config.yaml
model: "image captioner"
dataset: "simulated grey scan slices of phantoms with and without marks"
train_examples: 245000
image_size: 64
crop_scale_min: 0.8
horizontal_flip: false
rotation_deg: 10
tokenizer: "word"
vocab_size: 25
encoder_arch: "convnext"
encoder_isotropic: false
encoder_norm: "layernorm"
encoder_activation: "swiglu"
encoder_mlp_ratio: 3
encoder_inner_norm: false
encoder_patch_size: [4, 4]
encoder_conv_stem: false
encoder_depths: [5, 5, 5]
encoder_widths: [48, 96, 192]
encoder_kernel_size: 7
fusion: "cross_attention"
decoder_width: 192
decoder_layers: 6
decoder_norm: "layernorm"
decoder_norm_position: "post"
decoder_activation: "swiglu"
decoder_mlp_ratio: 2.67
decoder_head_dim: 32
decoder_fused_qkv: false
decoder_bias: "none"
decoder_qk_norm: true
decoder_parallel_block: false
decoder_inner_norm: false
decoder_positions: "rope"
decoder_cross_attention_every: 1
decoder_tie_embeddings: false
init: "torch_default"
residual_init: "scaled_by_depth"
optimizer: "muon"
muon_scale: "match_rms_adamw"
lr: 0.003
momentum: 0.95
nesterov: true
orthogonalizer: "newton_schulz_5"
adamw_lr_other_params: 0.0025
ema_decay: 0.995
steps: 6000
batch_size: 64
epochs: 1.6
lr_schedule: "cosine"
final_lr_fraction: 0
warmup_steps: 300
weight_decay: 0.1
adamw_weight_decay_other_params: 0.01
Rows from block 5 of the image encoder of a small image captioner, named by matrix and row number. Rows with one number belong to one neuron. Each number is 128 + 24 x the weight over its row's rms, rounded and kept within 0 to 255. All counts start at 0.
After each neuron's rows are labels from the 100 images, of 14976, where the neuron reaches its largest size: "lies over" is the class under the peak. Only what is clearly more common there than usual is listed. The data: simulated grey scan slices of phantoms with and without marks.
# gate: MLP gate (encoder.blocks.5.mlp.gate.weight, 288x96), inputs 0-95
# fc1: MLP up (encoder.blocks.5.mlp.fc1.weight, 288x96), inputs 0-95
# fc2: MLP down (encoder.blocks.5.mlp.fc2.weight, 96x288, transposed), outputs 0-95

gate.71 [120 150 103  94 168 148 144 116  82  83 109 143  81 114 119 120 136 156 133 145 163 129 120  67  89 185 139 117 152  96 119 106 129 113  94 106 141 152 156 110 124 124  81 130  68 129 128 139  93 155 127 141 160 119 125 141 131 122 128 107 154 161 140 102 116 129 149 118 139  97 141 143 130 146 137 127 116  89 161 150 129 118 161 144 131 186 135 149 150 120 142 145 142 165 127 127]
fc1.71 [140 107 121 115 169 115 123 120 144  95 133 157 108 149 118 125 179 128 134 127 170 125  91 122  95 116 144 127 139 143 113  97 109  99  85 141 170 140 159 139 162 119 124 140  59 114 126 153  94  98 147 131 144 124 145 100 147 131  97 124 129 119 130 110 147 141 126 129 162 146 139 128 137 132 102 169 152  86 185 155 165 124 119 131 114 148 151 156 110 103 158 125 126 189  86 118]
fc2.71 [128 118 111 106 124 147 110 144 116 111  81 144 140 118 121 178 152  92  84  76 141 129 130 142 104  87 138 147 106 134 104 105  83 141 126 123  88 126 124 112 145 136 116  80 135  92 105 138 126 145 119 150 104 148 101 152 159 116 123 161 121 155 151 111 134 138 129 123 151  75 108 117 152  74 103 128 105 120 165  96 107 114 181 147 150 147  84 141 129 127 170 117 105 109 137 130]
lies over: air

gate.182 [117 111 145 150  86 143 124  97 123 115 133 121 194 157 137 112 158 117 201 168 113  95 104 156 127 126 113 113  97 156 166 127  87 124 129 142 118 105 100 138 124 166  88 149 143 148 109 172 115 114 102 130 112 155 130 144 131  91 107 123 102 144 128 137 116 102 100 135 131 134 135 140 137  88 101 144  98 100 135 162 105 146 151 137 161 150  95 150 161 133 135 139 132 158 111  89]
fc1.182 [154 122 142 184  98 128 121 120 116 110 131 134 166 159 143 119 150 139 191 162 126 110 107 167 140 125 107 119 106 162 166 138  99 129 132 123 109  97  74 145  89 172  94 175 132 136  88 177 111 122 116 152 116 143 127 136 114  94 120 109 104 142 135 110 133 102 127 136 107 111 105 162 152 101 128 147 116  94 117 147 100 157 124 101 152 137  99 138 128 127 143 125 103 128  81 101]
fc2.182 [120 150 144 102 118 125 154 129 131 119 127 166 158 135 123 121 101 119 120 113 131 138 130 102 133 125 186 127 124  68 116 124 101 127 147  71 120 140 106 123 175 142 103 150 113 160 138 134 141 123  98 101 175 103 152  99 126 136 131 104  88  93 180 189 150 108 137 145 113 130 150 130 123 132 117 159  77 151 140 156 151 105 162 118  96 143 122 159 124 166 108 156 144 116 142 151]
lies over: soft tissue

gate.135 [127 113 108 107 127 125 113 101 129 129  99 130 145 145 172 153 104 131 153 163 120 103 154 142 115 146 106 125 101  88 139 128 138 102 103 121  96 153 157 113 131 123 128 149 146 145 111  78 170 103 142 121 104 171 165 140 152 128  70 101  78 108 142 155 116 136  99 160 148 125 120 163 124 128 111 131 152 108 138 130 117 119 119 147 177 130 119 116 107 150 183 152 183 132  82  99]
fc1.135 [116 123 136 110 122 156 142 104 118 134 167 121 134 135  78 112 144 143 111 103 124 129 122 117 131 171  99 146 150 149 131 135  68 111 167 175 133 159 147 144 148 111 127 145 138 134 129 125 108 163 108 120 143 124 146 139 150  95 100 117 177 178 164 129 107 119 136 137 118 130 128 109 135 144 102 146 123  84  84 115 123 106 146 115 100 143 157  58 171 169 147 177 110 119 130 121]
fc2.135 [115 116 100 111 128  99 128 118 140  92 146 133 118 173 159 201 116 129 148 101 101 155  95 131  89 128 143 130 168 122 121 104 142  97 136 113 154  97 162 154 118 185 165 128  86 130 148 137 106 144 137 145  83 110 168 157 119 166 105 131 135 119 133 136 123 132 157 128 165 128 129 130 150 150 137 121 161  93 162 136  99 154 128 127 120 118 120 140 144 113  85  94 170 126 134 156]
lies over: lung or cavity

gate.137 [137  88 132 144 121 112  83 131 193 143 115 128 106 109 113 156 104 116 120  91 146 154  78 157 158  94 101 112  99 112 123 175 113 113 116 129 109 180 102 132 137 118 178 136 127 113 148 184 163 144 178 143 127 133 118 102 126 142 105 131 131 116 141 112 123 100 100 165 127  99 117 150 161 120  80 113 172 105 137 141 137 114 114 116 120 136 145 147 119 102 120 119 129 114 122 165]
fc1.137 [122 123 144 155 144 133 128  82 162 115  91 111 177  86 118 162 140  90  84  97 189 142 158 161 156 151 125 149 126 144 129 152 140 104 123 129  91 157  88 144  74 123 162 135 108 117 148 143 125 138 147 144 133 124 114 107 169 125 122 124 156 116 114 111 112 124 129 128  92 103  82 154  71 145 125 152 119 126 107 126 103 141 143  97 129 146 143 134 173 109 131 115 147 130 115 111]
fc2.137 [ 91 136 158  99 154 160 126 115  69 125  92 110 106 121 142 126 193 165 127 145  98 129 152 162 136 112 146 140 108 138 114 105 139 132 124 103 162 132 105 133 132 115 134  86 123 107  96 159 129 170 120 139 158 153 111 158 125 141 106 149 111 132 155 147 139 153  97 135 157 118  69  89 127  77 132 100  92 130 139 118 137 137 129 117  82 122  95 144 157 116 145 105 133 118  92 148]
lies over: air

gate.146 [109 124 122 117 152 108 124 109 132 116 125 123 131 128 138 150 123 116  92 124 116 109 131  86 151 114 125 135 154 182 130 135 144  78 117 129 127 100  95 113 132 160 141  86  92 131 115 117 157  89 132 113  78 172 170 106 117 139 155 131 186 158 134 175 122 160 132  86 157 147 112  90 127 134 131 102 164 128 175 120 113 137 135 130  99 161 127 185 122  96 145 131 153 148 123 106]
fc1.146 [153  75 121 152 149 126 155 107 138 167 101 127 138  78 148 118 118 126 170 140 115 145 114 109 137 136 106 140 127 155  82 117  57 102 125 135 140 117 133 132 155 156  88 132 118 103 144 175 109  99 101 145 130 119 116 114 147 155 128 110 138 136 122 163 117 160 165  82 139 129 157 113 108 131 150  98 149 134  98 109 156 133 141 170  75 135 139  98 151  96 143 120 129 150 151 153]
fc2.146 [119 123 165 148  71 103 177 123 141 135 132 118 136 172 158 105  94 131 139 142 124 132 115 164 110 111 110 104 132 164 122 134 171 119 130 135  82 154 120 136 147 107 156 112  79 153 112 124 109 133 136 114 107 106 108 125 149 143 115 118 138  93  71 149 120  99 167 124 123 135 109 148 170  89 166 131  84 130  71 110 117 170 131 110 114 111  82 129 118 135 138 144 137 151 119 115]
lies over: air

gate.243 [131 146 134 143 134  88 141 146 168 124  95 113 149 125 131  75 119 157 118  98  81 149 116 146 126 129 141 140  90  80 123 132 157 185 164 118 150 121 157 139  95 145 134 133 176 118 112 148  70 134 152 147 113  95 157 176 123  69 131 115 116 136 102 145 127 134 122 126 106 139 111 102 178 138 111 133 115 133 155 110 108  88 117 113 110 124  92 103 131 136 117 147 159 134 138 125]
fc1.243 [146 135  96 155 160 116 139 140 158 150 153 144 121 122 105 155  89 183 113 143 137  81  89 139 140 133 145 120  75 134 106 168 151 108 153 127 114 132 152 146 163 157 124 141 163  89 137 107 103 114 132 180 121 134 143 160 125 121 151 134  78 102 112 133 165 144 144 150 122 143 132 157 140 158  92 122 137 125 142 157 106 128 117 117  87 115 141 100 146 140 148 155 126  81 174 118]
fc2.243 [115 135 113 124 117 135 127 115 157 132 156 140 117 136 129 126  89 113 154 129 100 118 171 115 167 103 127 125 122 130 140 148  90 120 156 129 195 112 111 113 168 128 126 157 120 141 177 107 143 153  98 169 133  83 110 109 136 136 144 135 109 129 145 141 130 142 155 175 168 100 140  83 112 118 115  93 103 131 146 112  72 170  97  76 148 127 141 135 105 116 126 128 111 168 167 141]
lies over: lung or cavity

gate.231 [140 155 142 151 116 101  99  88 137 156 106 107 149 113 112 143 143 153 135 129 101 124 146  83 132 169 104 139 145 140 162 144 132 117 146 145  87 111 112  98 146 182 111 129 133  74 141 155 146 130 134 120 111 106 116 161 133 156 112 155 161 117 120 129 126 135 158 150  82 122 138 127  99 157 127 118 149 135 114 109 142 114 121 165  74 121 180 191 127 104 109 107  83 109 131 159]
fc1.231 [119 124 152 143 115  95  85 109 110 161 133 108 156  82 133 154 122 135 156 125  82 104 174 101 128 167 104  75  96 132 129 141 152 100 150 113  99 130 134 148 152 153 131 124 156  84  90 165 109 141 153 118 166 123 118 161 102 136 128 150 158 106 170 146 115 139 152 110 115 105 138 177 109 139 150 103 128 145 103 161 157 111 125 152 122 113 155 136 104  92 124  99 118 124 151 137]
fc2.231 [133 130 118 133 105 140  97 134 106 137 149 177 131 144 109 103 174 117 181 119 126  97  99 132 152 115 156 152 145 135 157 134 121 132 129 116 122 142 104 172 169 163 121 133 111 134 103 133 113 170 137 136 106 134  93 135  92 114 157 136 107  92 112 167 133 163 145 163  99 119 123 136 190 106  94 140 112 126 147 101 106 127 154 126 105 133 144  90  78 121 134 126 136  81  77 138]
lies over: soft tissue

gate.57 [132 154 122 111  80 112 120  82 109 188 159 160 147 131 132 108 147 131 103 105 136 113 122  81 122 144 173 144 148 154 138 156 116 119 103 126 177 124 111 116 126 168 127 113 163 145 124 104  69 136 130  92 147 113 157 107 154 161 133 166 169  90 135 106 133 104 122 111 134 112 136 145 137 168 130 137 162 141 140 133 169 104 146 114 144  96  84 105 132 123  96 134 136 122 142 117]
fc1.57 [105  86 150 136 147 106 145 109 107 154 127 172 142 118 105 143  73 110 136 132 132 113  91 120 111 126 159 130 139 111 112 145  99 109 118  89 159 142  98 119 143 155 176  95 120 165  95  96  83  90 171  86 116 138 135  96 145 145 132 165  53 124 110 173 128 146 137 133 146 126 138 129 136 113 109 117 129 133 109 126 144 125 131 140 141 122 104 127 114 160 186 149 130 137 128 124]
fc2.57 [150  96 127 122 191 139 119 139 144 179 128 158 129 160 164 205 139 141 107 156 146 144  96 159 125  96 174  73 142 131 108 128 135 105 137 140 160 135  68 115 141 166 124 127 114 109 144 135 146 113 117 137 138  89 149 110 118 108 126 135  99 109 179 107 154 106 131 125 132 138 103 124 111 136 130 142  96 114 102 153 148 132 114 138 109  99 129 144 123 153 147 133  98 163 145 130]
lies over: organ

gate.197 [126 114 119 108 161 115 110 148  84 131  92 150 151 165 113 132 142 141 108 123 135 120 139 132 126 117  71 133 135 118 118 122 126 172 143 141 190  78  97 117 122 155 110 122 147 130 104 139 133 123  91 119 120 151 130 144 112 128 114 154 116  97 130  97 107 114 138  98 143 204 119 124 173 121 131  91 148 115 100 113 113 137 172 115 115 151 157 110 189 147 117 163  94 101 136 115]
fc1.197 [105 159 143 146 143 146 113  97 142 119 172 156 108 109 104 105 106 103 129 137 119 122 112 133 126 113 124 121 105 128 119 111 109 128 112 169  97 143 119 151 110 120 148 185 128 124 143 142 145 111  88 161 168 115 100  67 112 160 145 153 181 171  80 139  98  93 152  63 133 116 108 153 124 125 115 144 110 122 144 157 125 101 136 113 143 158 120 133 137 122 132 110 152 178 153 115]
fc2.197 [165 129 124  75 115 107  78 149 150 121 143 148 103  87 155 129 135 140 124 106 173 128 165 153 135  58 105 143 101 106 115 101 126 173 103 174 125 106 125 109 136 139  89 131 110 144 112 134 153  97 126 153 112 142 141 110 119 153 147 147  86 143 118 121 144 132 151 168 112 145 100 128 149 154 135  90 139 135 157 113 104 120 132 109 118 114 143 124 116  91 153 170 163 116 128  87]
lies over: lung or cavity

gate.272 [133  75 123  57 124 129 178 136 103 132 137 175 149  81 132  72 145 167 152 113 106 116 114 135 157 135 165 147 126 121 118 116 105 118 130 102 115  83 104  99 104 119 146 125 151 107  87 132 137 101 143 165 102 124 104 170 148 135 141 157 127 131 151 131 114 112 133 136 106 112 102 137 157 138 136 112 123 169 132 123 104 119 141 104 142 187 122 131 128 147  84 138 143 110 146 113]
fc1.272 [143 129 120 144  83 162 145 116 150 160 113 106  72 112 152  99 123 117  98 118 128 123 129 118  67 125  95 123 110 150 124 143 147 110 124 146 174 145 162  75 121 139 103 108 162 136 152 118 173 143 121 142 124 157 126 123 195 127 119 103 123 158 133 168 115 144 112 165 122 134 149 180 154 154 138  91 134 115 147 112 101 156 130 155 107 117 126 121 149 107 122 120 165 132  97 137]
fc2.272 [117 164 119 123 153 118 131 126 148 110  87 115 182 136 138 122 130 186 110  77 143 114 109 148 109 119 140 127 130 140 148 162 150 122  98 147 146 119 158  74 146 109  89 122 101 122 118  96 114 135  92 113 129 112 142 106 118 119 106  97 151  66 133 146 138 103 159 172 133 119 142 146  78 136  99 152 104 128 152 120  79 140 133 178 107 134 147 125  90 114 119 150 128 110 148 129]
lies over: organ

gate.224 [157 173 127 129 155 135 126 102 107 172 144  85 116 119 135 173 149 110 118 134 140 108 175 114 165 137  84 113 120 120 160 140 128 130 171 127 111  95  89 146 130 101 109 144 121  92 147 149  84 116 132  91 153 124 150 103 160 118  76 159 122 138 117 130 173 148 152 130 118 105 129 149 125 129 133 136 128 127 103 147  90 104 165  96 135  88  90 129  98 135 154  87 134 136 114 144]
fc1.224 [142 112  97 149 118 149 109 122  66 119 148 144 143 164 134 152 151 159 138 138 162 106 120  90 177  89 144 126 132 152 118 103 131  93 110 149 100 109 135 136 167 146 149 159 139 144 144 131 124 140 119 107 142 146 123 133 165 125 110 187 111 130 129  75 124  98 154 141 112 124 145 151 169 123 137  96 130  64 132 139 131  98 133 115  85 116 141 166 103 122 149 108 159 109 124  89]
fc2.224 [159 121 173 127 101  94 134 118 109 122 156 112 128 124  84  99 129 129  80 128 127 131 109 146 181 167 144 110 142 152 188 105 196 122 147 128 121 139 117 139 170 178 105 130 147 110 108 125 125  78 166 164 110 146 130 148  85 152 129 159 170 163 152 134 139 153 118 108 133 121 123 141 106 117 130 141 130 131 165  92 118  95 123 137 144 122 137 132 130 132 135 140 140  90 120 132]
lies over: soft tissue

gate.260 [139 116 108 101 129 121 117 121 116 127 122 114 128 112 175 111 101 138 148 124 130 143 109 105 133 132 169 179 133 111 132 155 127 180 137 141  74 121 114 156 142 102 169 170 139 125 132 109 137 136 182 112 102 141 143 190 133  94 127 149 153 153  97 115 107 121  99 140 145 149 142 130 130 135 169 130 100 170 149 120 142 130 106 121 143 116  79  56 130 104 147 122  88 140 139 123]
fc1.260 [ 97 104 153 156 100 114  98 150 119 142 124 144 113  78 109 119 137 127 105 153 152 143 161 146 128 113 139  91  93 133 113  97 123  71 156 109 174 113 139 133 141 120 133 120 108  97 137 145 113 149 126 123 163 103  96  75  96 175  89 114 158 124 150 121 131 165 188 169 144 137 125 105 128 119  92  98 137 163 158 162 146 130 113 148  97 127 135 115 127 116 150 122 151 111 119 126]
fc2.260 [133 119 119 133 121 189  72 109 119 105  95 141 154 160 127 147 131 125 131 145 141 130  94 121 101 158 131 133 112 127  84  87 142 165 101 134  64 109 116 154 153 128 131 113  97 130 129 128 118 137 154 152 114  67 116 120 161 125 116 112  96  78 148 119 167 120  82 115 149 116  99 149 151 144 135 151  74 143 120 105 118 127 147 109 130 108 128  93 150  98 127 126 109 100 141 131]
lies over: lung or cavity

gate.37 [151 132 124 112 118 145 142 116 142 145 112 150 151  94 124 144 123 186 132 134 157 102  92 144 136 137 133 125 159  87 109  96 115 161 137 123 138 165 150 186  97 125 136 134  68 158 125 135 134 132  94 157 127 160 127  97 153 131  98 167 129 108 121 144 136 106 112  90 115 146 120 115 140 111 122  78 155 152 138 171 128 170 124 150  88 145 168  74 114 123 116 112 112 111 152 124]
fc1.37 [141 132  91 108 160 159 141 103 164 115 137 131 159 125 142 147 152 165 143 107 146 147 134 153 104 170 120 121 119 104 135 123 155 145 144 117 135 109 121 146  72 132 116 150 122 102 147  89 131 124  87 111  87 157 123  95 139 139 120 111 158 153 121 129 106  93 132 102 123 141 123 147 111  91 145  97 192 182  96 147 106 138 133 129 146 141 113 103 113  99 123  96 135  98 197 132]
fc2.37 [ 92 115 104 164  98 148 117 140 124 130 108 140 112 153 112 147 147 149 118 122 162  78 102 106 156  93 108 155 132 137 142 153 125 164 104 102 109  80 132 133 149 105 116 139 132 136  89 122 127 183 113 126  97 142 123 138 138 134  99 195 133 134 146 164 100 121  99 190 136 117 113  95 144 112 169 119 102 168  89 126 147 132 125 115 164 120 126 110 109 144  93 107 143 147 129 149]
lies over: organ; soft tissue

gate.105 [150  92 137 139  92 139 149  95 105 163 122 170  83 111 129 142  85 125 121 129 170 141 111 130 150 152 188 126 119 121  76 149 105 159 116 112  70 116 107 140 129 153 130 117  76 127 125 135 101 101 125 131 157 133 138 112 154 155 146 134 109 108 146 138 135 126 135 119 109 110  80 118 116 117 142 110 138 140  67 145 135 107 153 113 133 145 177 125 144 145 141 116 124 124 182 158]
fc1.105 [103 168 157  81 122 119 141 143 136 108 125 111 132 151 132  99 194 118 131 163 126 120 141 108 113 104  91 136 110  79 144  96 142 133 156 132 144 143 127  77 114 104  99 123 166  92 146 119 135 143  73 145 108 112 111 143 104  95 125 139  82 152 137 131 133 126 119 146 148 145 174 173 134 173 141 160 153 118 160 137 126 139 149 127 118  96  91 146 103 132 123 124 102 143 121 162]
fc2.105 [ 91 132 139 136 139 141 127 143 117  88 171 154 116 127 139 111 113 144 146 124 112 151 131 134 125 128 157 141 181 120 142 120 114 121 106 133 150 121 122 157 137 125 181 104 153  86 148 110 141 110 101 170 113 131 133  41 168 116 168 150 110  81 119  76 118 148 104 140 137 137 179 125 131  77 133 161 123 120 131 174 124 117 135 135 156 118 156 158 133 119 128 145 126 131 105 144]
lies over: lung or cavity

gate.7 [123  97 133 148 142 132 108 131  48 125 155 130 132 131 155 141 118 125 134 171 155  79 112 135  99 119 155 107 126  96  93 119 143 125 124  94 119 145  63  70 150 159 139 134  69 148 137 146 123 104 122 112 156 137 131 168 117 123 124 142 136 135 104 104 101 123 166  93 133 172  97 131 127 149 132 111  93 139 152 128 137 124 123 106 172 119 147 154 152 151 141 138 151 139 151 138]
fc1.7 [ 85 157 117 122  83 135  90 140 124 142 110 165  94  61 143 112 128 147 162  87 138 138 134 111 113 155 128 110 142 130 150 108  95  79 134 164 151  97 152 131 113 134 139 126 195 162 137 131 143 133 114 140 100 137 130 127 144 170 107 131 152 105 108 103 166 101 164 139 121  99 148 110 114 136 143 145 190 154 129 128 101 135 138 123  98 137 116 138 115 113 144 126 164 149 101 126]
fc2.7 [167 133 180 116 135 126 146 105 122 144 119 166 136 116 133  98 115 122 148  97 129 167 139 134 123 111 166 126 164 139 145  92 107 114 139 180 108  56 117 148 153 130 136 113 134 117 164 134  95 154 171 107 140  97 121 138 135 118 137  81 118 112 148 141 131 116 122 124 135 104 140 111 181  84 148 118 121 114 101  98  95 108 100  91 141 125  76 151  96 118 132 106 140 153 139 152]
lies over: bone

gate.142 [161 147 108 119 105  71 102 136 121 134 136  97 113 131 145 125 139 144 133 129 130 131 110 120 129 129 156 185 112 150  93 192 120 112 104 113 117  99 146 147 151 152 134 133 140 111  95 145 157 132 117 143  96 105 131 128 149 127 146 169 159 145 168 102 130 155 103 132 122 114 121  91 135 165 162 118 137 123 179 138 119 110 126  85  64 152 154 104 100  99  73 133 136 109 133 136]
fc1.142 [ 81  88 148 150 157 143 138 119 101 105 108 166 142 113 120 136 116 120  82 158 137  92 110 131 136 152  85 100 116 148 145 130 145 150 135 109 134 143 146  99 146 144 118 148 120 165 155 144 133  92 102 119 167 156 129 154 145  76 100 106 123 160  90 117 137 134 107 142 151 121 125 167 133  75 121  95 141  98 132 144 126 165 127 140 187 141 100 132 147 127 147 114  92 144 124  84]
fc2.142 [144 133 150 114 155 125  97 112 162 147 137 119 160 142  94 118 143 148 130  94 129 130 104 109 156  76 108 136 169 215 141 161 104 128  86 145 124 121 130 156 147  87 121 124 129 135 113 121 139 122  96 141 128 111 121 108 128 105  77 131 110 113 163 181 111 142 137 113 123 115 135 144 130 112 142 143 125 172 107  98 137  76 125 112 111 181 149 114 106 159 119 148 146 146 149 116]
lies over: organ

gate.184 [147  97 111 141 146 131  78 127 135 144 147  94 159 110  95 133 107 129 116 120 131 100 141 192 141 126 126 180 128 130 129 167 151 156 133 148  91 135  90 163 168 127 136 108 133 121 131 141 164 117 114 122 133 151 144 136  80  81  92  81 163 110 139 120 126 146 167 125 140 169 141 101 139 126 125 144 150 106 133 138 143  92 141 184 110 107 144 140 132 145 137 119 120 110  74 118]
fc1.184 [146 158 117 121 121 144 156 136 157  95 111 140 113 165 143 107 158 130  96 147 147 155 146  89 115 137 160 158 107 120 112 131 138  92 120 157 128 116 161 125  91 112  87 157 134 111  98 140 117 128  98 125  79  98 107  81 186 107 140 136 129 142 142 153 122 131 112 179  92 150 108 113 126 103 161 104 115 142  94 142 102 142 145  71 131  98 140 135 129 128 103 161 152 158 112 151]
fc2.184 [155  89 107 136 124 150 147 125 134 121 156 136 135 134 105 166 103 160  99 125 141 142 101 133 103 190 178 175 156 141 121  91 102 128 139  77 118 112 130 143 126 173 138 120 159 125 160 172  97 117 100 112 177 114 140 113 140 113 132 129  82  87 151 148 141 121 162 117 129 127 108 108  99 130 107 102  82 138 108 127 131 132 156 105  89 120 139 110 145 154 108 122 122 152 136 159]
lies over: soft tissue

gate.86 [148 127 123 139 105 105 122 131 128  98 143 109 113 112 148 146 155 125 144 126 153 180 123 149 145  96 125 129 144 130 175  83 128 113 103 117 104 168 111 148 101 103  94 108 162 141 148 172 149 135 104 170 140 132 131  93 115 139  74 155 108 159 113 128 121 129 121 133  99  98 131  95 150  99  89 187  87 160 131 145 142 139 127 172 133 124 124 134  98 114 169 161 124 141 128  89]
fc1.86 [149 154 130 110 153  94 120 135 147 113 119 122 138 115  95 117 150 142 104 164 129 130  80 134 119 174 111 181 161 156 105 125 156 113 104 120 163  92 156 144 117 170 117 163 148  91 112  71 131 125 151  96 128 125 128 122 124  91 153 130 106  92 152 141  95 145 117 155 141  96  91 111 104 150 114 131 160 101 135 113 152 139 144  87 155 146 130 132 159 162  91 123 113 124  89 123]
fc2.86 [121 142 105  86 160 102 106 138 114 136 101 121 178 168 133 139 174 104 179 145 152  82 144 106 125  56 141 123 131 107 102 103 120 102 105 119 122 126 128 102 121 171 164 129  86 115 177 143 116 172  86 131 149 104 126 144 122 143 135 168 129 150 150 102 131 127 144 170 137 141 114 123 137 143 124 129 123 149 119 131 157 119 126 128  88 141 118 171  99 149 144 122 122 141 137 155]
lies over: air

gate.126 [157 123 134 138 147 117 189 136 100  96 162 135 130  87 117 131 104 151 138 121 100 157 165 144 161 105 145 158 135 121 126 129 120 154 126 141 137 127 126 151 176  87 104 116 132 106 137 156 140 107 120 121  99  60 148 118 120 137 175 127 152 146 156 127  97 136 111  87 119 140 133 112 163 117 156  93  94 172 108 136 134  81 150 105  90 104 135 155 106 127  92 117 107 140 149 116]
fc1.126 [160 126 129 172 173  92 125 154 125 123 172 136 127  76 137 119  89 129 112 125 122  77 144 156 150 116 125 148 139 154 120 161 124 124 111 124 132 117 117 146 165  76  70 132 105 130 115 155  94 110 118 141 121 104 135 134 126 140 163  90 157 131 150 132 113 118 112 134 168 104 103 112 148 118 122 109 140 162 171 118 178 141 155 124  97 129 139 178  95 112  95 133  96 123 125 120]
fc2.126 [140 146  85 111 107 143 145  71 117 129  97 156 115 132 145 169  87 147 137 155 135 135  76 149  99 190 118 123 113 119 123 108 148 112 144 154 110 118 123 139 157 161 129  81 139 147 116 131 155 162 127 162 154 150 144 133 121 123 137 145 148 147  93 110 185 131 152 107 122 106 112 151  99 119 186 165 136 132 147 160 123 136 152 124 121  93 131 143 149 119 131 144 129 116 177 110]
lies over: lung or cavity; soft tissue

gate.190 [142 126 106 117 114  92 136 119 161 143 113  80 139 154 140  93 119 121 108 144 130 126 105 113 122 120 111 131 145 115  98 141 101 145  84 126 187 107  87 113 147 149  91 129 152 117  48 165 141 118 136 139 116 166 115 132 135 159 141 156 154 129 150 151 106 141 157 149 133 160  88 122 180 172 122 156 146 121 127 134 105 145  98  96 160 118 111 146 117 165 159 142 101 132 125 133]
fc1.190 [ 90  82 123  94 139 115 148 105 153 124 117 125 138 131 145  84 121 103  92 129 102 152 145 120 150 117  93 145 143 132 127 133 156 140  94 134 162 130 105  78 136 153  77 146 157 148  95 133 148  94 117 144 116 149 115 173 154 166 106 149 141 127 126 135 127 113 167 146 166 143  91 113 115 123 146 128 161  90  91 118 104 125 124 123 157 138 102 157 121 188 168 132 115 112  95 113]
fc2.190 [139 122  98 154 151 136 129 159 130 144 159 128 101 106 101 162 150 121 158 135  97 103 116 130 120 127 110 105 141 167 111 156  95 137 132 178 137 172 123 176 143 125 113  88 112 141 158 145 155  87 135  84 142  66 139 150 141 165 114 119  88 135 154 123 148 150 140 111 112 168  71 139 116 161  94 120 122 139 137 125 119 126 135 106 155 131 123 150 121 149 161 146 147 147 106 172]
lies over: lung or cavity